A small image flow-matching model, trained from scratch.
Model: 64-pixel images, arch dit, activation gelu, patch size [8, 8], layers 6, width 256.
Training: nadamw at rate 0.0012, batches of 256.
Rows from block 3 of a small image flow-matching model, named by matrix and row number. Rows with one number belong to one neuron. Each number is 128 + 32 x the weight over its row's rms, rounded and kept within 0 to 255. All counts start at 0. Numbers have three digits each.
After each neuron's rows are labels from the 100 images, of 14848 (inputs lightly noised), where the neuron reaches its highest value: "patch colour" is the nearest of a few named colours to the mean colour under the peak. Only what is clearly more common there than usual is listed. The data: fractals drawn by 1,000 iterated function systems, in grey.
# fc1: MLP up (model.blocks.3.mlp.fc1.weight, 1536x256), inputs 128-255
# fc2: MLP down (model.blocks.3.mlp.fc2.weight, 256x1536, transposed), outputs 128-255

fc1.664:100148065089161124160126167098121086116060113077138111139075128085085138120116125144115157182099074098124116158167127151119160083142126117107099099108144110078165152139130154087158151147148104136074130110105137095178132090156142148138031162118040159146117125066109076082131149119143129146162099171107095133142110084138107127093062171157095088141184173159114135079137082112198114155136
fc2.664:089138188108087169045128114191106107189157061148098155132135111148136075098125112195091010132163146152141144075153100122132114126144159123142096141167159103105093131128158133133095111114142105123063073117110119131113117148108114135122135171106095108079142086130144137123113151081181156080097166144092144201134143142160119108102090132110157091194101108114122121160123159124175126125110
patch colour: black

fc1.135:106128159159079090089178165137133124123215146139105151148139132112083094130115109161124166172127172116146138157128114139134115118148113139131179123145127094159149144130096146084073126102093167113129134115167180124063173164090125070120203143156124094177164165148144099136075104163132118164126068084080139163174094173146152153105191087134102158146141149037114109171128175173120089181100
fc2.135:095106129143104110120180076054095137085095111136115175114094060126136095124147137159171175129140096097086106093176129131056151115117102168145134133113106117160127143148103137142122072079110151063173056134116072134164135176096102120161096148139182100141152088138102131130099145165141175159131156110163171083127059180132150076113091176128118159155156077145206068079203146143190101088085
patch colour: black

fc1.578:102134074106191072098126121191127092153106115156106151130193102107180099172179099121105194079122083139188108189134112164140098089150092073138121092096135137168155061122113132186128114063178171123134122159175150104125144156129082128125140163089126125146092098138098080132155090189101104101111108172145163069152150118103093142133116137127118172122130115112136153125163085155100053107106
fc2.578:143114090166178066100139138105072104165095071140134117169114180150097099135155105135219129149101114139121121070140083097139183109116122116113156158143114170098124118181152170128089097147094102121182097134121089096137134130190171153083148177134149169106118100107144130113159155151110104166124141116151127142104075116109088124065109079116141072132057110125165146095108109161132112165109
patch colour: grey

fc1.527:082126155187147109082156159181066138176158132126086140151141101188103117123097105090060159096101168145108147123119069120119093192138105129137079141067122133096142172060173115140151215169131106105086074132116136084078091178095173128127071125161094135180158167102113115096085110133138151188160159142134155117116168117131167061138143102167106124103118098116120120128140138101109106079084
fc2.527:161157152146086141104084070171112127160116160103133115136121139143135139078164163144142115152198148132146107072131126103102099081115081103113168186124143092163081074117199137097177156110122062153169160062087070103128211118132061127153090136122202141130115125196081094160140153122127164129126138162130079143140120169126169051141146177159149134132087105127130083121182147095118164102150
patch colour: grey

fc1.14:156105158156147189089167200120102153127112131130165138168072169047111061185061102171145051167147100092132141097101144135107147085098178106136121099113142161129166117117115114150136188108146138126125167152205125134083181129111091124106092081098190102122125106120095116121142195132159136079118081112155167139109138168143147081154111115151126132115181076101160057130186115084170116117126
fc2.14:126173122060148179127073066129136130124147113083087115180165126176130107212116160059150141145067128151121148168133140087150182188179140114115139123137178124144156096089127114149103106127082149124160118153172104043118155120143110181201069139120167079101180077150100111140112127138164117094133124162162207111136147118141137084155126134157144155147111156092126129105072157091106060081135
patch colour: grey

fc1.545:098097084100145150115176149119107129122198143102060151119147177103154145095143113234130091125142157069139131104093080121168146153082093175175123119094098193159128195177131184081146155098135136162146149111099052114119160082116160085137113104111125084153174096159140115125132183109165134054151122177137160130120150088162157121154122101130157062125060169056135117177119149068069110097140
fc2.545:150127149118144123145171107170170140106144158169061098175129107132116108100139125130081094124167171089099138196080116117107115127162142092123164112110125074140119148126188139152164127116138108105068087159185125136122070147113170073136153168074142054098030198156134085066148160174111137092097093144167193122166132153144144125147124161077127122141094130100108164077128115144124113126137
patch colour: black

fc1.423:118186128107122104125133099096130165159140087067109133095180137092100145101164099160112123130060169180085042092186139161125115115121082129118134100136165117204079118080086116167130159165091112166116158129098142163172165142151123177127187153147171118135156107204125176165148099100123144146119096111127148118125122185147095096105165163120154104120138137131115125172107159132149147132114
fc2.423:100142139113164163163098175078142096156091154123105100120182066177154153134165088134102113151131158108095092102143109104106105091111176094159133085130177139128155086156078121078090171122162077079163100125097170188083101149209170140181131110076078092134139101135165085150116165114099092107164125151149074159140151103130116153124150105138155134107128150144158059062054125134050122134139
patch colour: grey

fc1.178:140139174127156083143148163120145128085097174142098131142199092121146136121124127107114134106050128077103133103147160161105095086141138196125176145126157121095118141137096149112142159106132085140057072154108209119146134076158123127133151062156092145158092152164113148172115132121100180089138143139107120137109141086121106093100142074107095108148051206138155135123116161132137120061119
fc2.178:066170180119136143151163107072158124138144161129162140090101104165115090166166140136116159160130105188145088163083088149119100133127135119143111161118150139135131120165134148105127080144101185139154211160085151127120084100086117145096096149132155115083104160129184130127158176107095139194110069130100098114192104128137136161141135141141139121099114191076135139175099136158134091130082
patch colour: black

fc1.646:133088101096091182167126125155167139093100128078110122120158139087085174116101177101141168110172123157169145144147108172166106130121098176141112152129104119120081117129122073146162207141155171092124187135167174125102132137173119098187102190080184133200129135145107106117140148142085124082154143150105123120151174162116103142135088199149116135129157197094119112212123138167118117171121
fc2.646:143103106125093128084200112165201181169165097131098137121132139170201128113161118071089056118137086159092076127119116136115144171083140066109113172160166100147149141160116106140130170129128120158122044116136100172172075062148152134159066112151120116158136149039142078182081139145183183099181139133152132145124094149112137097102130171149162135110128100172088138111143058102161154186135
patch colour: black

fc1.467:126119097154126132151105079105127145104120183107186098098178204113129127150159123079131136113102161101102184160165106103134106092135099160113051175113112206130106095132097115104159141112159187150047065125168099136174157106116179108166152088173197123087122158127091172089142116162142128124124109127100075101157114154131112084153168123119111123117154122099132150144079104144136107173064
fc2.467:126108100137101112193107137159117143201152167115059121134058151193113130185103095152084121122139115150086152100166144138155120198165178150131166116116064151060136125100145140106098101120104147117168137099170135120120135110050165128118167100118132180120082143110134170141128179147149079051088139120135092114055126144173079122112144081148112118121123140156163173112112170105075111177128
patch colour: grey

fc1.314:141085148073167127095105096227100111130105099112131156130162172135153114133117160120085097139135112085140090113129136076080131067148097147137074153112140087167157123151109178178106119110155145171144167112177113143114132075126112072148060112192126140097117151143138147150144150097163106162102150096145105122129207159111146196106190171121159171096113081158178104084182117100055159084147
fc2.314:135119123091105101168129078094119102066156194149143097096125105204166139146089099146121083152130158127149082120198130153135105064192148118094069088110165171086151133136093078072128077124089171137151140125128130096132093149184046171081104066163142127129150149123152143114085163170179123162149229107165113149218106112157135167104067110115127175158142085126107139137183134106136105058085
patch colour: black

fc1.115:199149157152103128115102082122148115110132104162121119116103134136077103141150135118038128121182177123080204105117186117105120120128180085104108176092111113126112141073178166121130174110117078137099164150131098153093099121096119106114061150156139146123139164122130137177111109059150103138086172127155062118217075129127161196105050062117133097120111104165132131106048111113108142148147
fc2.115:140122130101102181210134083185190115103123159175158137040186082130140108125109157134114161123138164185113139134055217180144164160112141074180099084120113125163135149143155119088150152063127164189144142132116157092115169124162127119108109121104091142114178112132104102147159115185124084068134087115061161085110094178141140098143130102145079065130152177129163161162103130135147187165104
patch colour: grey

fc1.661:132149105099164098070070082124099171138152176112082151119118110163221171123100123107104087134131153153150150134105081138087114165116119120122204077083147195127076118091124132175096112115181112191112094124149090107086161066161137123140142134138080143128134208040118157134160140117127143141160142106152159178106127096095137103140082126173133146104114149060079138067119151118149143117189
fc2.661:123094098153158113157156121121023102064172119108131118197126117175201140090177116120104163178119143171141143174152117113122091188105157122102208119161145104142085105081134137094142102105130113119132132110136112108152121085124194188107059107142081158075068122148203125094148120121144104103160111114162115069169122196136113133139091112176104101085125140117110072108116131098067147143151
patch colour: grey

fc1.370:139120097144096103136137086166143138081181081098153114087071120136123092172165123174040121060129131131113137143091110122117141104146098111120130083132068074166148118122131089130150145141222100149144106122133186143143119102038186057095129111130159178196099070137161097164177159086144120093142099171146145165139131168143127131102121136165088212085170132097159155136154118136051126103097
fc2.370:138152090103087164142176164104133131063072128103116074128126120109089176153115191156149139165154140142170159161136087127146141087144142127130130164139090128093120120104184074116136158120125193107085132138097143102128087097075096170114102111100080171134149075145115120091147173174084159189059112118160126133212085107093158089143072122127056144117155189170105068104146075055132092122170
patch colour: grey

fc1.114:178109153095067115143100179107116147120113052160089141109189100044131184133139106111182120099158221137108128114040158112083085112116111133119151151099135101192152117119126166163136131194118154214109137141083172142189110103117145141135122151090105129114126152132216117088177128145153094148135132125197105122111118152135144023156189119088219151114124146090099211117077112117158179126113
fc2.114:085076097166163155168134152100138136105157132179120152157113150120115132127057132115136088126146107193143162069108103120116094116186131115111155127100155170126189094166111110082073134171130135099110125101113083135150137151148132178132158061174180124142142086165098108112157166151119129084061120147118150135131125138219146093126107140111109118148150162106170137126070182101141070132075
patch colour: grey

fc1.183:124193133172111151110071143105159075141172129112121124125128160131109107108078007132081183135126130107137180111108087086149147080137142140167148153189160112155148081134186140169064139096077078110154130101152161068139154067108095115186102125143123099193175103178137138178167139146100114102097113092149088124128075102126097123093095107105144131122139080052110120153136165160172107087144
fc2.183:176178169115080216101133129196137133119154130168126125202147092076185099094141152145160078118121145111163125132163110152137132159118081108157094139136158131146101130097168145118141149129133170141145149057080075134138128118139139142200159123122140127105166113164118139079152139114112092089131151067120093122172158141149099161144090093158150128142149134099168131141145208129137106145174
patch colour: grey

fc1.639:123153165147118120155082099200114173099134083116136097104052098169145125165165122115145112126133123116122158187163145158141113153139095108143126166130091113134123127211109173111146141147128114107132144177109219098092203153138176144108097097165063158147114151165099154186071167172065172096122111087145093075160129114115131124150161189180145151101136148065151109136103127153077214137130
fc2.639:110086123118122170077139133150106113121110151144106068101090140142093095188178090094152101138175099142188116130155158111135167135120120204117094171151160092069150191129101133145091115094130083166126134125122083112155160178120121106143099124137121086193131197097127138137109074092126129137154089142120183155188045141197160130092165151189147092119116084133175074114114141110134126148087
patch colour: grey

fc1.389:174100170199140108154136147103161094095126123167126113110188148078119127088202100145103141095194136081029106107108085079120105125094132161128143133110103063148117197139147164153138178166123089146106125141127116131098150178109145161204105148139114096117071150131163147162076103089125073188098132116184140104202129125170133155115039114161162125132148125151145131150097187119122136129118
fc2.389:127152131081106132140152168140172130132097090138180118131065197114135138185103105119142124121109145158075148099165106159138092131119088089146138116177103125119082146079122123120115128136113098140170156108127155099084084088135152086158135104108157121122092088079091116109199115122131149099069151151125144114097146189125091114157123098151111143158126149218096104140102128150105166104168
patch colour: black

fc1.201:129122122083164096063091114189114085074161109109080152182119122157113135202150115158143098103173180112143125122172121137112104140153119122161198161057133085123146127120144108140073140150114107102161091166129102178172164121113127151166110152117112120150138189144093108123151101176141103090126086185129129099158194112096177140105093142135106157086117097164157138147127110129129129103114
fc2.201:115148113098172148115101148172109095074125148095140160139143155122163149118105081111122160130160113156169139178129127113121100064095084109110133108132092129122125191181163072162183140171113104114141146094168094174106143161082132156140114072134110104132154123154155106106135118126141181127133102164173117154105146077141167147119139189152139151142096119194120110106092104125123103109130
patch colour: grey

fc1.1:132075128195144143118104102114104157091151131083139099093082170146094163100156115108117190142160147135101114105150170124112159083084033075102087108188122154125146169081155118141107088096144163121178091110178109072095188094135139100093155147122140161094167106087162140117133133139122136159122062138082155129068156142104139156121111059134158135086098103119188162148164147121111153068137
fc2.1:163207088141110105152141150106111106119130112098172153106167134128128139088133070137142103130135213176102117159143155193081169135153075118170121095123130172102163182129096115114163133131106113080109136164134102150157102142108159150154147102039144108169132199165155021167106094082083120109090136062132161142114103176135150080159156144110173094114141102168155162113153177099167101124101
patch colour: grey

fc1.442:117101086153140108117069114131140138133153146120128164116130193160138131099083122097115085065185155140090116123112165115148157151090123119118131091184106101148147095110143179082092168088187096108126108119121122152115129165152075085116124138129144132147149170186137176136134121101164166190154125115114177125133159140145095140131116098138144097035163045143117120154087118068114130101151
fc2.442:142086135100128137120144146141120133107156122152096207128148139156080143152070069060178133101064134139134131129167159127158122088131144166145078144113163071158120124170057127167128097120173120127086130130093186080142139146160099153176138110133127111126200084010150141134083059152098134121178133145146091153165096121122095095175150112101133191161093128098119100132168127128140120077143
patch colour: black

fc1.185:163170144129089160124154082164110140056096116119156081117080109113138084179146142141108116138129145142136132086141151087144145135094167138147121137127079172135158103131086109105078144124131116126189129155167116160115096112094093196087189128083127153126155149159104067136080082145117105126204103146111187139105141177116090115092106172082122171116069133078148106110167096094070131168228
fc2.185:015155080085126133135084158072104075076137097156091135145156116092174104155098105101167101161137115097173116071104152097109143089116156170131115096098140122137128152152137172107168138188125116148108120070124121124087210134090167158108131094124054122115170109183125128121145076138092114169162136121143175161114114136178118193117086134096103148196152140088152094135159097103071131114107
patch colour: grey

fc1.622:067136082100111186167107107152093139105097171156106114085142136103144134082121155129192160081157137141031158109155158160123147143128058126131103157140122104153096094142095126121074131088136104075143152107105115109104148162164076180085169154123128149130123081088169114166161116151110117164155110159153142125133172083176117121109116128142122136178106079148099118123133103180090164142146
fc2.622:232138112216142100075147133143110112133100094144097136114124106137074088103124157111184118137096079121114109101045079113063116093093095122107121138127078135100095182120140071157114090175128137080140125124150108119108133152124130098111162081127135180140141076103073142120063109116123135177195072131108095162150138127116129151150093166162039130128119116174113103119092163168120150125149
patch colour: grey

fc1.197:147181168138139105098083126149158111100131164159105143116080064150175132141095143171091060108124170128140095108139156140165143109124146147154129175124111083143094140134079166094130126156137107145050131141147117102163128106119103119054123078159113139147129179121165082178130110115164076134144088232141071116100088146121120141189130156143114128174186143103111138125148085115161084096171
fc2.197:140109087062150092148139171116154137114089133121104109088159199181125093180097106165159115092099155162143192138107088098146124182142142157127093126167146120110096093154130129111117090114099083138155114150189125174111127087150091101124101166084118123107124104110178138136085155172179101180112135084197117183183153109113121116118120150136194100067129196101190122144096097081136136104136
patch colour: black

fc1.407:169137100156117047122127095106153118173108088053137070112193145070088120096162164083163071117098082142076129094069200147134162093132161096116114124152084120134178068185132098175145156128158068072159171161178081147154159129165190194139083181164131149129122159115156090089129107167129170110118092094165101126145126157119128115104113166092102109071144127145106121113087113154103102130130
fc2.407:125155124161131124128107133074160115183131109173170106114090122118169122142106098105159092082143111140130120092111175137153133100162095099165154114116084148061102038104146116123125117114132143099131180158098176084146162174137119121169152120078211186092171155114155101120100108104181154114146127097147128163153173120128120117127066150130153136072217115129104104154156083074157101176123
patch colour: black

fc1.250:072058126149147072108059137119113149157108170134118135136148121106104173092199091147127119105103095124169126156191161091170130143108147098099106128142131192101162129095162149116143134063144122155153154168136164110110120120131123101127142076125176150117079152090149157119163147116155133142094062113116132105122074130153106165080158148129156156148131137082093189159132160052141060114111
fc2.250:125219167123137137133151130140111142156103114074133151117122107121126188095143126105131108128059148119063153155118116117153112089168086092148106148161082099137215094160153151045142111112114125153113130189119104138158134155129193117106093096146103096104112150101104050093226087152123125079194165102114126160126186137127123130117128084166146111171088109089101164080113051145134117138143
patch colour: black

fc1.552:093161130077136118147124063139087183153128173195079155155126140106124137091169159162093088139138163105128120114140088107118112154070064086145162139121114196063110147118155151114145165179106114126191118121094091169122175080162126076163112121147091115162161092074116167119137084142041047092094171138086116121116138112187152121112133120125190148127105078080132133075161150045148178142115
fc2.552:115087111084154145163144106079092153111112071145126127096148119138191085123187183132103116170184129104135146146156139090105125148139144096101089128164088118138188104139162127135175118142126153095067157147169116075106111103151131121074137162162051161201193090146126101093115091108154079105090192131096150170173083156171176144102180088171092094118148117146186060101126155119127123142127
patch colour: black

fc1.343:131132074149127176127146133162162153138168160166156172153147159120151127185153082084138093154114086114121087153123155122116174151104111114119153099131134140084065093165108138110145155136078116125131157173114203055167121099145085170133139097166150103109185137083148067158122110102140095148110181153089148083172123123128154103078181152121177032110167080135167175135186114103113115126136
fc2.343:180080116130140152141150126164154096148111204179104087155157162144124126148109091141167101133199118158103070101111146117143092118097164106153143159127201145140198106124069147097144137158185144134109169017116088154154120090063155126123097134126167105146134159152126102058110122145099177156136085064102150177183083088073099160125121172114141139088161108107170159177095119103194046127079
patch colour: black

fc1.747:089108156142119175208136133140123149185127209210153141108107148138136100092151157122101128173094149156108105156159116131121114125143143118157107148158151093175085084135076142193175175133163074105139108160046140101081110103146141171168145169126102137121174110150179123062124101100093090090123126153124120120081143127135146109181103164119193094142109088150113083082124142122168095145101
fc2.747:185199110124202113137168127188116138153134148148071109129092170158145110071110078133124125157129160092123164182181144134100176064150100106136140130151116193105105140163054097120107165172092169099148153132135131180075120095091111101141157116151131075034128126147159102119165186085097079148143111139149117193144132112122097136107145152105074129085142177147092145114154110084167161133134
patch colour: grey

fc1.745:142132104113158122119114152148146102120106159185086149158200152140116072121101166123125140129147125138123117131124079104049168146115139090150111155177131068032203105112127123117045129107145121088056148102116105148050162184096146129145168115126133159121051179132130117117143118093139151116104191192131117167144135119105175099101143122145117091099112112098133109144170084151128113130099
fc2.745:138080099115143163116100152086109127103088150114206115102122105165192159098157128154133122104085150110118098191128061148116129136110115128147124089142142178090067083122077119102129132180103075133132122135119138152181130172142155164130150125107122113113143092081122122113108159099136084128102159119108109102160139155158233141107119157097057124085100129079110117105132147162077179098159
patch colour: black

fc1.469:178081147111116114088127080119177127177088145164128126136095134138126123145077081120100112127142122123163133119133122138126177163179137105111087159115150160099109119118061109123134100122056143119125099147123233151141110106149166149152077083118101180063144108195160153103123178116150124142107102145136161184197171163121140075078154071170175134101135109187164188142096164114101180137176
fc2.469:090115107174101140113143073144095074157130102133144177155065181148144130172133125155080127100114085105120111119156153084115148171114165130124112128144156148146140116111151091146111073155129086159129089105191076188160132120115088166113106155108141106125202167061115127070166123134088103133148166145071211149204124113104138197120109172081159123113112113120113130123134117134114111101137
patch colour: grey

fc1.761:159037113117152127107115134110127120187132146125175181086137171159128118110157126107175157144125180086165127126089110187133117126108151093108111133116118184135093159171130176169163102176156173141125129126122114137134123144130113106120149120198149174191072106170114144138160138132115188132131127134140123140198100164140134128154090108141125104064111157141144108091114153057128152104129
fc2.761:120116156168165146124097155057141099176171113113051184147086040114096138100135131094147104161085144103139151138175083184141153118100173136141139090112147134113141112144139124202146126145138094122116083063144094122157127162101129042127150184140168050138118093137144110164122095170115151103152073143128129068159117079138127083123117171133148086150158104121147094157146091154111111098162
patch colour: grey

fc1.505:161143102172099131162169205110112105107103131147077119077091089075134193149060161124182129125107076120107162141113140140141151154158139107173152159167191137131177121141104133179084119142128149120143144131084165161132129184105106182139126166149140168121026105110100108095142162154107185166135075133150149136133124136178092118099080107160174114101161150121254146141095051175058148099205
fc2.505:118163145164138070070107137100137102142076140148117134075119136131169091099077102168140046111137190165109135119160134179116099136132102104107158127084141149117113112145136155118043144126086159161108135135152212148124138115092152055130186134147176092150155075127103116072132179147071074138129144113071171139166112111131105158150143187107155146169123127055075091139083074114144113105112
patch colour: grey

fc1.668:077165053149128105117035155100125142172148135063244162125156146076149162092066112186075119114116145152129069116169160125114103164086140133130149120125174163144169104138152098145122143133123136165147132115056110120070109119140136169131113159064154149130100117144126099074153099133114158096152137106135110117140099155063138146169145175122140131082119098199115157098072184119074132109130
fc2.668:176116183110159061129096180130140109100171070055160166131117142159117207111094194114094123125144147092110121112148143098116100168072094135128145160170132156132084142134089112103150169122124133150139139115133156170104134098158078065153157157144138120115114122178202131086101093182069171094107132160153142118082118163133124091098109142163154160150154076112122142106148109112096152097142
patch colour: black

fc1.227:146114117103141126144177129093115155115133104073113136124136109146139164114111156137112131206139143145089120192169130115150117129135117160156073109163166081133117124131151105142115116156069111105156155149086135162160079135193149141125190137105191045147122099088166109167131118144093108139125116106126119178129173156048113094125129162163121143088127124129177116109025145079150073128175
fc2.227:109147144185088125166103098179122181111141125090132146106098129119150144075160134135125099097151196106136155136175068133179095107135137164110160132120143103158119065095094099053156127106111136168137097127105178118097123161100170104123125139094166115068118147118134145155117116169143129059115132164146172114121158137154159168184122106049073104100095074106119080116174127183130160164154
patch colour: grey

fc1.254:184059143077087180181119122137137127153114111083108137172149140077120116139196112149079147089167079100099145133147063090133113118132134165079092154087123093127086182165146224050109156131156112149136116052139207133179134119155136134131151171146142160105153086161111144134131097091144102197186129162114090145135112163104181098129112146120152113154115108091139160096078154105148149096153
fc2.254:164143122136119096139113116157112125143094125213126110120097140122109118117152096143193126133118113107123112137166115178105148162109179095108128146077128128150124100106047242160131127109141139234121144137109131137091132133137123079050108186089151119138157098182130229134122118132121146097158132113039067117109175077116166123136140148127088142061153131142112179109097082117133122136092
patch colour: grey

fc1.149:092101149160081131118074070103159130128133113107180226167111191116157127173106122151151138102152136091128091135196110101139142143122078129086143107183121170087109153145078106140181109140117112146137177146139110138135101103062119076160123109084116233191154099148048173144100169151151121191089070119094166125111152142142147166183161136102142076080090135099061148086089088120126157140129
fc2.149:120112126153149189134107129104137168117165103123072112186102153154107119179156103186163089128101137115159161113138126110103131115144139105179106139123120109159107095172070109175216139172098077131158094127153135135143092102144114136119151141162171122145128126157169137070147127086096081102096110103095149113197152148067173089175163094140097111125170054146124130159128168079108126152152
patch colour: grey

fc1.306:086151142083132169133148100144143183143086131159121160100103131154103134069138190134134122126147091117103056163153103099123146125147111140142097129096107131151131036086146120116109140093149089142171091118116132149091114117109138100102152145130134154122061096120124125084154102093168152105106146081205178161158129140145158162107091113110096145088125116091196111128121131142120107115138
fc2.306:190161171160122136136147103138057127161119136052068118142129101082121124054139157094169151098125139094103111092131108157163139178132124145113129139102163189190136115124113172110156063116106073099110124060107075146187128187156165161140123123136163118163124196097127082135122153157111102118130159139109098075103093137119159117155129135152113126156104117139155116139144098146104126139106
patch colour: grey

fc1.681:124188195096165080070146121134152106146115081144189132131150140133120100105112121108136117106077121127097130153141213145119158164159101128184128116109112090123100114124069114104088132088114162128108124161111135128063179146114110153131131137111079203128136124191136092081097089117140142125129153134135146119091149171131127140145157177116069180141152162151156128146156141146148105157146
fc2.681:121164130144121151153104130163170162127145112133186070105121116153109146120168115172185101150137155101076173102120103097135112096156144144136125153115146125116174146078079094184131182142120113116083153142132136116170168104148139091104051151091086162176171060089136134075142070158113132096134189140085147105120103156149130088171092069121189130119114115155207161162173104119155159106173
patch colour: grey

fc1.499:140115117121196137138097147144107133135166120108139165132120091077088133179144211176107143106135127094080128114174190130212150191170123153158144106133126098108117118140120141152163140114133153098086165150141098095103108150116098112194146133136170126116110164126087111120158122115161120202136118145094151113135069174115181172160150094136111185070104044088086100079107153087121118112081
fc2.499:157099094155097123107190171127118152070129114131061089081121165075176105145196162116111050180146170119126097086199130142115146116080069169092086118144113159085122113150160126100130121177115153140119165052138112115160104119149131165143098096121171121125063118139157148097135115121130109093102189182061138146148114093062138150132096086047085099157061091179141122076081158119094116058129
patch colour: black

fc1.274:134117165136149104185187118110162104149140098104173111178158134087132108099131106140141077132135125106071140108094137184137109089184148186118120147098102099160178104175118111196173187138141091107111155182136108180164160092210164106071129173077160130109079092142141127124133096110096137075124105073188116135125118161145151120135153143138103119138120183093122129089137090161092133110133
fc2.274:128104129120099142153107090134183191201116104092073110134144197100077133086124130140080135181090141125155141142149095096131113078123124129137203121123180150139131188119145164147124116092146150086150166075156105157128126110149120124187071178141108144093167100121139138124206088110112127162145087132093101153133163155187137162092180099177160137085118135152162169120152088088134150047108
patch colour: grey

fc1.567:149108176178149126134149116147108162131179178119031197139128143083139117155116096201106132121076123120096078074184115104137155125110120132150100135102139105146111088114182172150075184117152099146126027112141136121131113116110119169162086137096090121166130128138230109072157124094134165192173098111162085118109140092170165153142166129120119059123158121137126169110106131104128112113145
fc2.567:102178147131116128064161121115118131062120184222157144118149111058078119093198051093094139122164128116080090152165153113115154134094095083118047112184132090167145136137072150144152137141099181095141136155145104113167134101091120115164070166155072151136132101125162165149170120128192114099156088151110149152159153154116130148110150096136155157166134102082118119123206109198157089171088
patch colour: black

fc1.207:098101183124115172124118120092149130104137114128110194106042166121107203136129137137133151130127167167187117127137092096094159129197127122158181120110110102133115139129098117154107137149115178147131180132136132177129164142141123112188120142124130150141135120119127186109093165132067136139127121093199143078117129131101148094136164114157156183110137187114124109180155136126181146154188
fc2.207:196160131091135119104135161118089131097175156105121117113137098155108155166139055102170219128164117137098140182138107089118107098182160148137177100102171072111117113126189142141149125116197144092160143123197080190130083178145124162145125099111182118128127089100107139054168132072170110054104090091132105156109135111166158156089111149135086123133191128181098073141165145145153128118124
patch colour: grey

fc1.744:138162123109083096098142151170133169111112102168082216073150136162107186144148060149090175123075107160158143144217147151125109127140125165118125126141121125129184106084141196143095163145103120127108101099136133124169079134179149117183168198148136154156133147163151095141148133113122159191115122104175126110123155101143102133140093141114135131120048096087144114183127096125167097076107
fc2.744:122102125144101128089128141088158133078109136152142119160140135135120128149138123075130181084147174138172135127147111145125106058072203118100105157115118095133199099113123129090148108108170123142132153100095123091043116129217129177094134100162130133116172127181120090076167171159143150125204111117107115087136099189107108078141132061128137157111090183170129164089137081134172089152194
patch colour: black

fc1.248:111096124173146123119107145141078074151136182073151115151117089132140117118159108127094127090131105151155130072119133134168140121114076124071174138140146146070082097104151132119114097124128070097170160136110112161131104138107157115129147129096117150172147129136134171105159126165113115166184147168132211102140057139118153135149192083089098117170159070167160156114129196144119186108154
fc2.248:165107143088102100135098121124098111102141118142200082168153135131085158169073141176107107141174102103129125148172114155104104125171136151131130161138104150118133157163158176126128135174117148107115118188142140106157147122142105090118165114071132154171097130130093119170093121143070088128065118164157100141137091165126167053141153093147150144151173080118114089138139073093143160147074
patch colour: black

fc1.182:151179122047124103073117080140150169125134156096127156171108066121140126197110070167089070174081111073161121098168172102118125134118135162124133083131095140145114119154139131137138124123164072134121143146156188130172026159100118147158155136114115149123124130130192148153077153143154149132102083171181132156142146144131116147171134170151154133103115156150162101075123130089119120086168
fc2.182:119115149155171162116166061159115123084122208153121147081182124143177123076186154098208090166099119132145159155182167119152128137173080110151168117120083092108161127131088147093071149160125107086122145117157126078131119125120154131145102128132142074148085115130115121099127075094144151139152066124148131159095172201106117176127189073092111130133137160085133212153098157079102186146203
patch colour: black